{
  "arch": "transformer",
  "win_length": 512,
  "tokenizer": "char",
  "norm_position": "pre",
  "parallel_block": true,
  "init": "torch_default",
  "muon_scale": "match_rms_adamw",
  "orthogonalizer": "polar_express",
  "max_grad_norm": 1.0,
  "batch_size": 192,
  "final_lr_fraction": 0.01,
  "warmup_steps": 130
}
Rows from block 4 of a small CTC audio transcriber, named by matrix and row number. Rows with one number belong to one neuron. Each number is 128 + 32 x the weight over its row's rms, rounded and kept within 0 to 255. All counts start at 0. After the name is the row's rms in percent of the matrix's.
After each neuron's rows are labels from the 100 clips, of 14976, where the neuron reaches its largest size: "responds to" is what is common among them. Only what is clearly more common there than usual is listed. The data: babble in 24 made-up languages, each with its own sounds, syllables and stress or tones, from a formant synthesiser. In brackets: how many of the 100, against the usual share in percent.
# gate: MLP gate (model.blocks.4.mlp.gate.weight, 672x256), inputs 0-127
# fc1: MLP up (model.blocks.4.mlp.fc1.weight, 672x256), inputs 0-127
# fc2: MLP down (model.blocks.4.mlp.fc2.weight, 256x672, transposed), outputs 0-127

gate.670 041 [ 75 140 162  58 104 108 165  92 182 132 130 171 107  91 180 113 161 144 116 106 130 134 152 171 112  95  87  65 134 129 169 132 105 118 130 119 183 153 119 170  26  67  98 131 178 159 124 140 129 153 160 122  94 204 133 151 137  90  85 100 125 135 133 143 114 125 118 134 170 107 144 143 106 127 132 139  90 137 126 175 111 140 141  91 175  90 135  94 182  77 144 152 182 111 136 161 103 150  99 113  78 143 119 110 162  87  96 141 139 137 127 107 186 164  98 101  59  85 145 148 176 114 117 112  91 154 104 115]
fc1.670 038 [187 105 139 167 149 129 103 124  75  89 148  65 147 163  47 152  50 121 162 146 128 171 138 108 172 155 156 207 133 124  81  91 131 154  84 136  73 122 161  92 183 184 167 138 102  98 144 130 129 130  96 122 142 101 118  69 137 154 115 119 157 124 142 129 133 153 132 148  92 159 126 143 128 120 142  95 167 126 152  74 100 128  90 129 123 161 153 157 103 136 118 110  49 139 109 100 135 173 134 152 166 127 152 173 123 132 145 102 140 146 145 141 112 103 171 136 163 158  69 133 106 119 120 129 127  48 118 132]
fc2.670 045 [144 132  89 120 161 172 105  98 150 115 101 142 129  74  98 141 131 133  95  96 190 103 102 140 150 148 151  84 144 178 131 144 153 124 140 141 174 134 113 171 136 115 114 127 113 131 157 188 112 143 104 157 124 137 163 115  68 137  62 115 117 168 123 155 208 165 125  40 149 132 116 100 125 161 161 153 156  98 148  87  62 177 136  83 189 131 131 179 140 140 175 143 136 178 104 182 138 136 156 121 186 146 113 166 147 114 155 130 133 147 141 139 173 127 100 143 102  90 150  72 138 103  86 112 154  95  80 166]
responds to: /ts/ (54 vs 16.5); pink noise (51 vs 12.7)

gate.171 123 [118 135 200 124 107 163 152 115 137  85 128 140  85 100 125 118  98 151 167 131 101  82 141 140 117 163 190 137 129 156 102 111 104 141 111 117  88 203  91 162  97  61  52 127 148 125 140 102 160  94 171 138 114 162 118 139 154  87  92 100 145 119 131 106 110 177 118 181 133 158 117  86 126 127 175 132 106 148 136  94 126 157 125 150 105 141 154 192  91 131 134 185 145 180 129  74 176 124 125  90 115  93 114 132 125 141 136  87 156 114 168  69  89 138 235 129 165 181  90 177 115 149 193 115  86 118  79  77]
fc1.171 125 [159  43 118 143 139 117 161 142  56 150 116 110 158 117 165 162 128  72 117 135 139 146 143 107 127  73 145 137  68 104 118 111 148  81 122 140 153  76 157 101 165 182 140 117 102 132  99  53 129 137  98  92 186 153  85 108 118 128 108 154 101 187 136 160 127  99 103  76  68 111 100 134 169 157 122 138 158 105 168 185 155 161 103 117 109 164 180 100 138 176 147 124 111 103 142 157  79 140 139 146 127 113 164 108 116 152 111 119 131 174 168 177 120 125 112  98 126  84 180  57 180  98 108 168 128 113 121 141]
fc2.171 126 [129 174 135 155 124 121  78 140 113 163 126  89 137 175  54 128 168 120 146 117  53 144  78 165  83  56 127 142 192  59 212 131 114 177 108 105  80 148 116 172  88 191 112 120 123 105 105 160 157 156  77 112 122 145 147 202  70 111 132  96 126  69 132 120  41 114 135 114 140 174 165  98 143 105  91 154 162 160 113  95 108 160 116 142 129 143 138  77 145  66 128  98 114 132 142 142 115 175 114 124  65  83  84 175 130 100 151 138 111 178 196 155 162 114 135  62 156 105 169 118 125  48 132 161 144 142 145 148]
responds to: /w/ (99 vs 16.4); /ɑ̃/ (34 vs 14.4); /h/ (30 vs 12.2)

gate.563 134 [157 138 160 157 127 148 140 168  95 145 183 110 141 163  73 157 101 109 170 102 124  93 145  89 119  90 133 128  93  85  77 104  84 108 132 146  53 133 140 120 146 168  85 167 147  81 111 137 163 133 102 115 162 229 158 108  93 123 104  97 114 111 112 133 136 111 150 204 155 126 132 105 140 183  98 110 110  85 143  99  73 171 132 104 193 178 147 102  78 142 129 104  77 158 121 150 167  87  87  65 123 158 135  92 113 132 169 129 112 143 107 137  99 146 156 172 134 117 148 136  68 168 165 100 171 118 140  96]
fc1.563 131 [ 60 127 154 158 148 154 137 133 123 126 123 141 119 103 100 146 168  25 134 111 100 152 179 107  89  53 111 115 104  80  93 102 195  75  74 137 138 142 121 162 179 163  35  94 143 136  82 128 136 141 115 138 136 177 192 139 102 112 122  86 160 133 127 143  97 128 145 147 109 154 151 122  96 130 117 159 137 152 106  92  97 158 193 143 169 130 154 139  97 123 139 109 137 102 133 154 137 113 134 138 157 183 124 142 127 181 147  78 131 158 120  99 146 148 107 134 112  94  91 126 105 188 110 116 170 168  80 130]
fc2.563 139 [130 142 135 146  78 126 123  69  82 149  99 143 144 106 185 156 177 155 156  69 155 122 181 155  36 153 146  79  85 107 183  74 130 137 129 159  95  75 163 126  85 118 182 133 158 120  99 169 176 171 168 158 131 151 145 139 110 171  68 152 165  78  95  93  26 131 114 116  84 141 149 120  86 175 104  95  57 164 128 107 173  69 147 127 126 172 123 137 142 118 149 175  91 181 158 166 153 184 110 122 120  65 127 129 101 125 186 137 170 145 147 123  77 107 134  87 145 151 119 115 128 140 115 149 122  68 146  94]
responds to: reverberation (100 vs 34.4); /e/ (43 vs 13.8)

gate.229 120 [110 179 116 121 166  81 127  97  88 139 139 123 185 162 133 146  79 135 129 113 149 129 177 154 140 157 135 175  77  79  87 112 147 155  97 153 114 148 114 163 148 117 122  74 140  66 159 157 135 155 136  98 133 201 232 138 129 112 150  96  85 138 132 211 140 136  85 142 146 170 114 104 153 115  82 103  60 122 151 134 126 137  84 148 117 119 138 117 109 147 119  22 122 147  98 111  95 129 117 163 172 131 109 160 144 139 125 118 116 105 128 152 111 117 115  98 131 115  94 122 105 134 109 135  80 185  98  34]
fc1.229 135 [149 153 135 123 131 114  99 117 111  97 154  73 168 199 188  86 166  94 123 144 154 176 143 162 115 179 133 158 120 158  75 107 179 145 127 124 134 136 104 196 159 138 164  78 126 103 129 170 153 185 125 126  59 153 211  99 122 142 208  94 117 107 152 140 134  94 127 184 138 168 145 161 162 113  92 102  93 166 125 133 107 135 108 150 148 161 128 110 130 134  92  56 103 125 117 106 111  99 115 149 138 107  99 163 180 140  99  98 153 145 141 149 171 149 147  47 108  69 128 119 143 131 110 134 106 165 117  55]
fc2.229 125 [176 170 107 116 111 125 141  71 154  96 113 115  92 116  70 136 153 142 151 130 136  94 140 129 180 145 120 153  86  73 156 161 162 106 121 123 159  83 128 108 138 151  93 119 161 183 139 140 127 140 128  94 191  90  56 139 119  90  26 155 169 172 138 102 126 139 106 159  72  81 115 133  82 170 137  89 133 144  93 133 114 149 146 116 132 112  41 194 119  80 189 184  69 124 174 169 147 130 130  84 112 123 126  63 174 112 109 162 129 177  97 134  81 136 119 187 145 160 143 179 114 145 158 109 167 102 139 116]
responds to: reverberation (64 vs 34.4); /y/ (39 vs 16.4)

gate.102 127 [158 178 127  95 141 163 169 110 183 115 137 149 106  98 106 112 155 143 136 136  55 128 107 134 135 145 108 110 133 136 126 104 107 161  98 133 122 117 152 115 153  96 106 130  96  94 126 146  88  99 132 168 124 163 141 112 106 113 162  99 150 114  73 110 130  83 149 163  97 176 201  58 128 142 132 120 118 138  41 151  58 134 135  74 110 107 145 144  91 104 170 127  81 207 126 121  73  85 120 157 151 163 159  88  99 105 139 124 153 118 110  67  94 150 120 138 138 151  73 115 139 187 168  84  94  59 100 106]
fc1.102 122 [179  88 161 110 115 197 160 113 119  82 173 150 154 116 127 135 126 154 127 132 142 130 184 117  82 150 156 107 136 133 152 144 100 160 188 126 127 122 145 130 118  74  85 132 146 125 113 141 168 151 120 180 105 104 139  59 163 112 131  60 147  83 127  79 114 151 158 171 186 194 146  84 122 121 136  87 105  72 139 111 154 118 181  69 145  93 126 154 116 100 208 151 134 158  99 131  86 136 165 112 160 118  37 131 104 146 164 113  74 166 127 123 117 103 132  82  81 138 114 160 153  99 176 133  74 103  93 112]
fc2.102 124 [ 90  99 128 123 105 137 208  82 111  97 138 125  96 127 127 185 115 126 164 157 139 105 133 153 131 132 134 155 117  95 107  96 167 141 142 115 131 118 144 148 138 133 167 122 134 125 143  98 115  91 112 148 151 139 173 163 135 101  94 142 116 162 198 200 118 143 113 115 123  89 165 139 140 135 178 119 140 166  50 113 142  74 166 161  97 134 132 148 129 203 114 171 167 142 181  64 174  66  99 151 125 124 118 122 182 150  93 157 100 152  99 128  54 131 174 172 120 172  72 161 136 137 102  91 154 112 101  91]
responds to: /w/ (99 vs 16.4); /h/ (32 vs 12.2)

gate.333 064 [179 169 115 126 225 124  79 191  93 115  97 142 122 154 122 153 132 124  63  87 197  85 146 147 130 109 153 102 141  78 101 163 135 137 177 122 124 195  85 133 112 118 101 164 124 119  98 104  77 145 167 139  95 145 159  99 178  83 113 148 117 162  74 169 101 138 139 149 135 134 125 156 108 188 150 144 148 141 109 150 118 147 150 134 190 175 131 134 123  91 125 134 152 136  90 127  71 121 105 193  83 113 116 121 125 100 101  86  95 156  87  94 175 117 133 159 118 171 123 138  90 115 164 138 197 161 118 124]
fc1.333 062 [163 142 143 181 196 108  51 144 102 153 135 106 124 179  75 122 123 131  76 134  69 135 126 126 104  83 137 122  96 100 140 171 119 126 180  98 169 185  62 134 146 120 167 136 159 116  85  95 156 154 103 116 121  82 134  63 165  95 122 136 150 148 120 193  87 118 122 121 127 101 142 163 122 146 142 138 133 133 151 166  99 104 119 120 150 146  89 103 122 119 162 128 144 130  89 165 125 160 158 170  81  67  78 134 110  90 132 147 121 126  94 103 157 114 121 112 102 115 142 163 116 115 167 139 158 104 129 110]
fc2.333 066 [ 91 114 118 154 160 129 138 102 182 180 120 201  95 135 149  84 115 110 115 123 111  86 148 153 113 136 146 155 139  64 142 139 104 100 144  99 138 199 153 159 100  78 151 150 188 163 100 107 139 139 111 162 117 137 126 210 139 136  41 103 127  84 153 152  83 138 120 207 142 148  91 137 101 119 130 150 127 183 138 112 114 101 124 128 120 190 123 127  99 135 191 160 114 187  91  84  47 192 135 133 147 159  93 109 156  75  75  93 120 164 150 129 105  88 118  81 120  81 134 106 123 159 102 146 112 147 130 117]
responds to: /ts/ (83 vs 16.5); reverberation (65 vs 34.4); voice: child-like voice (52 vs 24.7)

gate.567 133 [139 130  97  86 110  92  97 113 104  59 149 146 106  27 136 106 109  86  91 137 160  85  89 114 155 124  93 142 133 160 139 192 155 127  93 178 167 158 100 131 153  89  98 110 135  35 146 176 116  92 126 159 152 116 110 133  79 113 155 132 203 137 141 141 158 157 118 171 182 168 175 114  43 119 120 129 152  95 174 147 162 133  77  90 133 104 111 131  93 115 141 137 146 125 102 144 143 146 131 113 159 166 159 155 149 150 131 115  90 106 100 166 166 172 119 178 143  94 159 124 134 135  81 196 131 112 122  95]
fc1.567 129 [157  92 131  81 103 157 120 157 140 129 124 106 225 157 109 219 171 130 152 236 177  96 108 127 100 132 155  96 128 131  78 185 175 102 136 158 105  91 103 177 180  75 147 130 155  99 183  76 166 118 151 122 160 146 116 120 115 172 112 128 135 122 132 182 131 103 127 154 102  84 101 131 118 151  99 168 140 127 168  82 153 170 101 181 115 101 139 115  92 140 130 111 153 158  71 112  91 127 130 147 201 149 126  75 118  79 146 104  85 144 130 107 137 134 154 158 139  99  92 104 139 146  95 148 112 159 110 184]
fc2.567 131 [137 109 111 149 115 130 151 134 103 155 180 121 140  80  76  73 136 153 152 103  83 172 132 138 141 102 194 167  83  64 141 138 112 115 128  65 159 109 164  91  84 230 167  88 112 158 136 165 124  88  69 157 110 152 175  73 164 142 106  55  83  86 155 190 146 158 119 105 115 147  64 101 132  67 130 123 151 121 113 151 200 112 159  89  95 109  92 117 132 140  82 129 119 161 142 152 131 136 109 113  98  93 110 131  97 115  98 141 162 122 162 127  95 169 134  85 138 128 122 130 107 130 155  89  91 155 107 112]
responds to: /ts/ (71 vs 16.5); voice: deep voice (68 vs 24.9); /p/ (41 vs 19.7); /θ/ (33 vs 14.3)

gate.434 121 [146 125 148 106 153  92 119 145 118 162 171  80  91 133  86 100 179 109 131 115 141 104 105 114 125 111  96  92 152 129 121 101  88 169 121 126 161 139 101 143 101 100 122 107 142 178 146  55 170  88  89 154 114 103  80 136 165 125 160  99 138 155 145 124 107  92 141 145 130  99  18 124 111 188 158 139 117  26 107 128 164 121  45 136 109  97 156  92 131 121 120 144 108 130 157 110 150 144 198 131  97 134 203 198 139 183 117 165 165 117 153 113  96 139 111  89 125 117 135  99  45 114 151 144 221 125 191 192]
fc1.434 119 [185  63 178 145 142 137 110 125 121 129 165 136 130 139 172 121 193 120 152  66 195  87 174 153 152 118 134  62 125  81  89 120  94 153 128 141 116 180  81 178 127  60 108 124 143 173 110  99 115 138 162  92 169 131 106 141 181 145 138 169 115 126 138 178  95 111 110 143 159 124  62 128 130 190  93 130 138 111 125 172 127 138  92 199 101 147  86  75 106  70 128 151 114 130 142 144  91 159 108 149  84  57 128 149 129 139  90 112  77 118 140 164  69 139 188 112 103  91 134 106 144 179  89 178 155  89 127 184]
fc2.434 122 [129 121 100 173 104 144  92 126 125 132 157  82 100 180 160 149 116 161 186 114 100 139 103 137 124 153 107 142 106  95 117 129 158 141 137 114  75 156 150 145 114 136 127 115 102  63 128 142 145 133 115  91 131 145 160 125 148 192  40  94 143 150  58 117 160 140 153 150 118 103 154 132  85  71 150  83 174 127 101 153  95 156 152 115 115 124 169 133 137 118 176 115 162 122  68 155 151 149 161 164 173 141 187  89 142 147 161 126 109 140 108 113 129 143 154 122 174 166 197  87 124 144 127 112 115 109 110 109]
responds to: /ts/ (52 vs 16.5); voice: child-like voice (52 vs 24.7); /t˭/ (48 vs 24); pink noise (41 vs 12.7)

gate.522 138 [114 141 132 121 175 166 141 114 144 129 139 113 181 154  79 169 134 129 104 106 166 174 108 116 110 161 134  97  85 149 104 134 116 153 113 135 134 172 111 139 135 177 148 219  69 159 101  92  98 180 109 123  76  98 113 134  89  54 154 110 153 119  78  93 110  82 136  55 157 132 138 160 113 117 165 157 111 109 145  71 151  93 163 128 220 167 150 131 104 104 117 116 115 136 180 108 122 156  83 137  55 113 158 170 144  81 158 151 155  84 136 144 118 119 181  65 142 150  91 121 100 144 154  98 114  46  86  74]
fc1.522 129 [ 97 141  84 161  76 126 137 148 112 110  38  93 152 119 129 115  94 136 107 130 129 112 155 118 150 133 148 172  41 141 112 162 126 125 171  91  93 164  57  64 134 138 108 153 198  92 141 143  36  78 173  90 177 178 155 101  63 147 133 181  80 130 138 132 136 127 133 104 132 128 140  94 141 183 106  81 117  91 160 147 171 187 104 100 132 180 138 128 123 125 156 166 150 127 166 155 118 121 142 102 111 130 133 138 167 106  63 164 216  92 116  99 177 131  85 150 143 147 138 144 161 125 182  86 148 165 137  88]
fc2.522 123 [ 94  97 109 188 195 103 148  94  60  83 147  81 190 181 192 131 191 138 123 100 125  92 169 104 104  97 144 132 168 173 133 179 148 109 125  62 134  87  94 164 115 129 122 135 111  73 132 119 160  98 148  72  63 113 147 114 127 128 172  89 100 143 160 123 103 131 101 131 132 169 115 136 211 128 174  60 163  77 155 178 104 159 145 123 119 127 140 141 133 133 155 153 144 110 116 149  80 176 154 163 121 153 156  96 127 153 178 137 116 111 196  82 100 147 114 120 135  73 134 110 120 115  69 124 125 128 117 171]
responds to: /w/ (62 vs 16.4); voice: child-like voice (54 vs 24.7); /i/ (30 vs 12.2)

gate.259 131 [ 58 142 203 115  97 115 102 124  60 130 174 127 138 144 104 132 186 118 166  94 159 198 138 173  73 155 139  80  82 115 150 144 128 123 158  99 107 146 136 157 122 124 175  77 174 161  99 107 135 105 202 124 175 157 151  93 124 124 117  90 139  61 124 154  47 114 180 131 120 116 135 124  83 140 120 128  65 101 154  62  95 157 174  64 139 134 168 162 136 172  78 156 173 156 154 144 122 143  82 106 128 174 122 137 164 145 100 137 146 126 165 149 131 197 115 121 151 125 138 120 117 118  69 193 172 110 163 152]
fc1.259 121 [105 124 192 152 102 106 112 135  74 171 116 110 138 140  83 152 171  82 146 135 178 217 144  86  99  74 135  87 165 109 182 217 142  90 157 146 182 127 138 181  91 114 118  89 156 161 109 153 171  99 140 128  98 181 130 147  99 112 120 158 139 197 138  89 103 147 172 106 107 115 129  76 112 131 120 120 103  99  97  98 143 106 164  43 121  92 131 121 146 136 116 116 130  87  64 130 127 144 125 126  73 158  86 207 147 101 147 161 194 112  97 142 114 143 104  69  88 177 112  88 173  62 159 122 142 131 131 149]
fc2.259 122 [119 140 166  85 135  90 131 101 189 158 102 112 120 179 169 159 174  86 116 152 133 147 105 124 106 118 127 137 143 176  95 116 132 156 101 110 136 157 160 147  96  89 200 137 129 141 162 159 183 158  81  59 158  69 106 111 169 128 101 136 109  63 108 130 169  54 150 125 121 116 133 130  74 133 170 128 146 177  98 137 131 166 115 213 133 101 110 149 120  89 147 115 129 141 120 162  98 123 178 183  45 118 130  67 141 164 185 150 136 123 115 170 115  85  75 123 120 122 116 118 129 100  93 156  89 107 106  96]
responds to: reverberation (71 vs 34.4); muffled (low-pass) (47 vs 12.5); pink noise (43 vs 12.7); white noise (33 vs 12.1)

gate.28 016 [115 199 125  87 149 224 132  69 148 115 156 105  93 102  92 111 142 187  64 119 135 132 144 114  92 176 135 152 141 151  93  72 126 134  97  78 155 122 132 215  83 150 198 136 125 129 146 149 158 114 132 173 147 113 107 122 176 119 184 112 174  95  78 150 110 127 114 183 113 151 132 117 134 151 132 124 158 175 140 137 169 127 169 124  91 110  80 165 136  99 158 117 181  93 106 148 166 140 160 139 141  85 143  77  81  97 152 164 150 139 133  77 117 147 151 108 112 124  94 144 108  99 186  95  84 107 145 103]
fc1.28 019 [149 168 166 120 121 255 153 128 152  97 158 147 129 112  99 130 117 157  75 127 119 149 115 105  75 160 112 141 141 141 133  90 106 162 148 119 142 116 105 199  84 120 179 131 128 125  87 117 154 127 169 157 163 126  90 133 204  91 169  97 133  72  76 145  90 119 156 207 117 134 153  79 135 168 132 130 161 178 135 169 162 111 164  86  94 124  73 162 163  76 165 128 187 142 109 106 149 191 132 131 146 132 124 119  76 107 131 163 138 136 144 100 123 153 173  86 127 116 100 167 115 124 178 123  85 135 127  90]
fc2.28 020 [125 114 111 168 144  62 159 110 152  87  95 157 104  87 163 144 113 141 139 124 176 145 127 140 168  63 119  71  54  83 133 170  99  86  67 148 132 153 197 165 102 104 115  95 158 123 143  81 147  95 126 165  98  62 113 164 146  94  85 176  97 166 105 113 147  66  62 149 168  93 110 131 140  85 152 160  76 195 144  86  90 163 112  90 150  76 107 159  74 183 113 149 148 120 142  96 124  85 123  98 121 125 129 104 111 104 145 108 107 109  96 121 138 128 126 137 128 170  94 137 130 149 178 116 124  32  85  94]
responds to: /w/ (68 vs 16.4); voice: child-like voice (50 vs 24.7)

gate.520 102 [166 117 100 102 154 122  95 167 154 199  54 189 106 147 128  72 112 127 160 107 129 150 139 149  99 121 165 165 116 120 140  99  97 163  82 120 162 173 142 122 173  98 137 116 157  99 182 115  88  99 117 110 163  95 178  80 156 113 116  81 112 121  57  93 117 129 121 120 171 136 156 127  69 117  56  91 163 140 137 129 172 110 139 135 147 163 130  85 113 102 133  98  72 130 119  90 166  92 110 180 170 111  96 115  79 128 163 146 156 132 132 104 144 131 184  92 133  98 106 142 115 151  99 132 124 166 136 186]
fc1.520 106 [ 97 131 101 126  92 102 143 121  88 100  95 138 114 139 151 119 113 103 116  77 157 129 100 141 208 156 104 126  80  95  89 155 127 151 137 159 140 166 152 133 138  90 121  98 146 101  91 196  89 159 135 120 142 129 142 140  90 164 137 140 117  65 118 150 147 163 113  97 124 112 170 186 133 142  68  88 156 162 122 100 176 135 171 183 210 143 155 185 122 122 137 124 120 146 133 115 108 103 152 195 139 134 115 153 132 131 114  69 157 124 107 132 147 182  88  71 103  81 131 139 138 148  63  95 118 159 200 111]
fc2.520 101 [166 137  97 130 137 190 105 195 125 107 152 116 115 100 146 208 115  84 110 141 117 130 131  95  82  80  98  96 119 149 145  84 111 109  32 123 102 108 146 128 146 160  79 117 127 163 108 148 166 153 133  92 131  92 155 136  99 123 137 161 128 156 141 141 134 143  68 108 122 172  84  71 170 104  98 133 170 117 128 135 129 158 159  81 116 138  60  26  99 100  66 118 122  92 182 173 118 140 133 140  94 137 134  93  61 156 122 154 103 116 103 106 109 119  89  76 143 124 181 101 167 130  96 179 111  70 153 122]
responds to: /w/ (49 vs 16.4); /u/ (41 vs 14.7)

gate.527 071 [159 107  88  53 154 132  67 124 121 101 177 160 126 158 175 117 121 141 134 128 160 109  93 160 103 118 109 108 137 115 111 217 135  86 119 144 145 159  78 147 128 133  97 129 127 138 126 141  88 196 118  89 116  99 148  82 118 109  59 139 117 125 104 153 147 153 139 118 149 126 133 110 112 226 100 122 143 156 118 159 113 137 141  94 127 158 188 135 148 109 135 176 140  54 140 180  90 133 126 170  79 112 116 150 126 175 134 120 101 130  71 124  93 136 140 198 139 113 176 163 102  71 159  88 143 113 222 130]
fc1.527 078 [ 94 120 125 175 118  95 151 130 128 211 143 100 165  99 120 190  82 150 129 174  79  91 158  88 109 159  95  86 199 163 135 135  77  92  96 130 138  80 193  95 150 161 137 196 141 139 127 117 192  82 114 138 146 106  74 140 118 154 148  95 139 115 130  79  94 152  85 115 131 111  93 107 113  68 107 119 140 162 129 144 162 173 136 198 115  31  86 171 178 182 156  81 142 141 118 121 187 153  87 130 155 157 167 105 165 154 149  93 190  93 156 117  77 158  80 129 152 141  93 139 142 145 112 131 109 115 116 121]
fc2.527 074 [ 93 119 157 162 118  94 107 117  97 163 130  93  96 111 108 148 166 134 171 133 114 154 151  64 142 123 115 105 122 107 117 109 148 151 154 164 131 128 171 145 165 119 127 176  93 113 155 157 147 104 145 181  85 135 194  88 173 147 157 162 112 189  88  98 126 142  95 122 156 136  97 127 145  82 129  81  99 151 133  98 183 161 117 137 161 134 101 132 154  89 104 120  82 112 160 189 188 107 130  99 160 128 103 163 153 105 145 135 139  87  97 158 150 117 127  99 122 195 111 189 178 113 120  80 137 100 115 123]
responds to: /ts/ (98 vs 16.5); /p/ (40 vs 19.7); /e/ (36 vs 13.8); /ð/ (30 vs 11.3)

gate.317 102 [132 183  90 139 146 141 143 125 110 163 163  94 123 125  85  61 100  98 124 129 118  89 122 146 110 105 170 128 121 131 117 138 129 119  86  98 159 156 101 130 178 149 114  95 188 186 133  80 147 161 218  93 135 143 153 132 127 164 118 117 125 141 153 135 153 127 104 103  82  88 140 102 113  77 132 108 150 105 129 144 164 208 192 165  83 169 130 142 153 116 159 185  86 122  70  95 110  74 116  95 150 128 118 112  87 113 156 155 142 113  91 106  29 147 110 120 109  79 122 101 115 117 127 112 115  97 176 166]
fc1.317 108 [129  41 115  65 143 163 116 140 167 144 145 119 152  92 119 151 136 162 130 180 174 121  77 155 129 150 112  54 132 145 156 175  99 177 193  95  86 120 133 127  73 142 135 119 131 141  94  93  80 155  29 139  72  94 124 167  98 201  71 106 146 148 137  58  87  95 143 157  90 155 134 135 138 143  96 169 119 102 137 156 163 113  83 128 135  79 153 141  95  89 153  88 134 111 125  95 154 139 151 136 104 176 129 165 190 159 128 120 149 134 141 101  82 107 115 139 104 188 120 182 127 116  92 117 165 135 126 142]
fc2.317 103 [106 132 126  49 130 160 140 151 141 151 190 145 135 136 157 137  96 191  85 111 132 129 138 119  90 148 101 137 146 137 136  99 137 151  91 176  97 137 188 143 137  93  99  74 108 128 173 123  97 103 126 151 127 129 171  67 141 136  93 119 151 139 126 115 158  45 162 110 155 140 132 135 119 130 111  65 158  73 115 139  54 137 141 137 137  58 124 113  91 119 108 140 110 217  96 220  89 114 186 107  99 138 142 142 190 127 113 106 191 188 126  74 138 142  44  77 130  82 128 125  65 133 205  96 133 156 147 148]
responds to: reverberation (60 vs 34.4); /d/ (43 vs 18.8); /g/ (33 vs 13.8)

gate.212 070 [167 153 107 128 148 137 112 121 120 118 182 129  99 216 130  94 136 170 109 134 172 136 119 115 121 136 139 121 155 117 156 164 192 158 166 169 193 175  56 162 115  81 114 104 165 100  99  79 141 132 144 126 126  91 135 147 107 116 121 124 160 117 118 147  65  98 137 143 126  92  96 133 114 123  94 101 161  84 161 127  77 185 180 177 135 141 172 136 167  89 124 153 119 113 126 108 116 139  76 200  91 145 142 115 165 112 120 153 145 117 116 172 153 123  97  80 110 154 107 145 129 197 144 146 141 126 130 158]
fc1.212 075 [151 137 137 130 105 178  76  85 103 116 181 125  98 209 175 109 135 193  87  93 151 120 145 101  73 125 146 110 129  94 168 144 189 141 138 142 196 138  91 103 131  84 106 113 151  92 139  90 150 140 148 166 150 123 134  73 117  95 165 141 221 146  92 103  34 169 122 150 122 114 116 205 107  75 146 126 104  80 152 174 117 180 112 128 130 126 177 144 168  97 136 153  89 126 157 153  95 100 126 192  71 118 155 119 140 125 105 180 181 106 161 108 167 110 110 121 139 129 172 120 106 172 133 157 114 116 122 157]
fc2.212 072 [137 181 147 165 146 132 201 153 134 154 114 223 113 145 157 106 117 153 173 154 149 151 110 117 178 142  73 124  74 155  92 133 165 167 118 106 120 100 159 114  87 121 164 154 133 140 126 148 119  81 122 130 118 151 141 180 206 160 131 106 170 136 114 178 134 113  91 201 149 162  95 103 113 126 122 106 175 166 100 107  90 126  93 167 131 140 179 136  83 107 142 100 143 144 121 144  36 125 127  92  78 197  74 131 135 152  96 123 118 129 113 119 170  93 120 143  47 108 157 148 114 135 104  97 115 162 143  93]
responds to: /ts/ (76 vs 16.5); prosody: no stress (55 vs 25.3)

gate.232 099 [123  83 252 117 105 120 107 149 107  88 156 107 135 109 102 161 164 105  86 125 141 111 175 115  51 138 149 171  99 143 125 159 114 101 162  95 101 135 125  99  78 168  99 162 135 151 192 187 144 230 117 143 114  93 185 155 104 119 105 148  94 146 143  89 124 102 115 116 146 141 121 130 104 167 140 100 118 145 138 106 132 131 125  59 124 185 127 123 186 169 141 185 155 190 155 125 150 144  94 104 122 136 161  92 172 145 123 188 176 110 117  84 149 140 140 135 151 117 177 142 104 170 132 152 166  84 120  65]
fc1.232 091 [157  86 220 154 152 141 128 142 117  90 127 102 154  93  91 153 181  99 116 119 132 125 148 114  91 143 209 158 108 165  81 141 112 134 167 127 128  90 141 140  86 191 115 137 175 163 162 176 137 202 145  69  92 138 161 151 128  67 111 140 102 147 126  90 148 153 122 150 132 126  82 146 105 130 146 108 105 114 101 139 111 125 120  35 139 134 119 127 180 143 119 134 177 185 114 163 123 179  96 156 139 170 142  89 147 149  77 173 147 109  82 116 128 158 111 106 112 123 165 128  96 113 136 165 187 126 140  62]
fc2.232 093 [138 148 107  90  62 115 106 131 131 103 157  82 143  97 148 118 154 174 145 126 152 183 162 154 200  85  82 116  96 176  91 162  98 104  64 159 144 200 147 126 137 153 145 145 200 134  64 126  84 143 118 147 143 150 110 129 105  86 100  88 121 173 108 171  95 130 171 152 129  87 142 108 104 143  70 121 103 163 171 155 149 128  80 173 179 131 120 144 107 203 135 143 142 158 123 147 132 137 150 131 164  79 104  90 142 123 126 117 127 143 140 106 143 157 156 107  93 131 157 118 109 113 149 180  85  78 123 120]
responds to: /i/ (44 vs 12.2)

gate.428 095 [ 67 130 122  86 139 133 136  93 144 154 123 138  92  76 129 151  82 127 169  67  92 145  94 116  66  98 142 128 184  92 139 149 104  95 156  71 163  67 112 122  94 116 111 168 145 150 142  83 180 144 123 119 148 184 145 116 137 150 177  93 102 133  97 127 142 148 144 136 138 141  66 140 103  84 105  94  78 126  96 156 153 142 113 117 168 137 121 164  42 124 124 106 133 168 168 200  82 148 186  92 140  85 100  51 129 115 166 142 187 133 169 127 168 101 134 133 110 114 156 156 113 158  89 126 136 206  83 106]
fc1.428 085 [ 10 141  67 103 121 150 128 174 145 147 124 116 195  68  82 140 115 184 135 105 139 126  67 134  70 151 103 152  79 128 115 146 101 110 129 144 109 126 163 147  95 128 115 121 142 121 164 135 153 138  47 118 168 124  81 104  78 139 115  72  89  73  89 145 107 114 126 152  66 126 145 137 135 108 111 139 155 150 106 117 128 162 137 129 140 101 112 126 141 115 133 157 141 138 140 157  86 142 133 134 154 132 106 154 116  77 158 163 144 121 151 104  70  77 121 115 168 109 155 139 134 159 105 110 123 176 148  93]
fc2.428 091 [145 141 100 147 129 165 209 173 148 128 137 163 202 145 171 163 139 109 107 112  83  70 153 126 142 144 161 123 142 139 114 150 128 161 134 172 125 121 146 153 178 101 111 171  92 112 147 138 117 163 134 134 113 105 156  55  99 184  67 159 147 167 151 159 169 155 134 157 142 102 151 165 111 176 100 118 145 118 123 111 125 125 169 157 135 101 148 143 125 136 113 145  87 188 124 120  85 153 121 108 108 149 113 104 117 144  92 105  97 114  92 126 110 157 137 132 126 125  95 115 162 137 117 150 203 111  77 100]
responds to: /w/ (62 vs 16.4)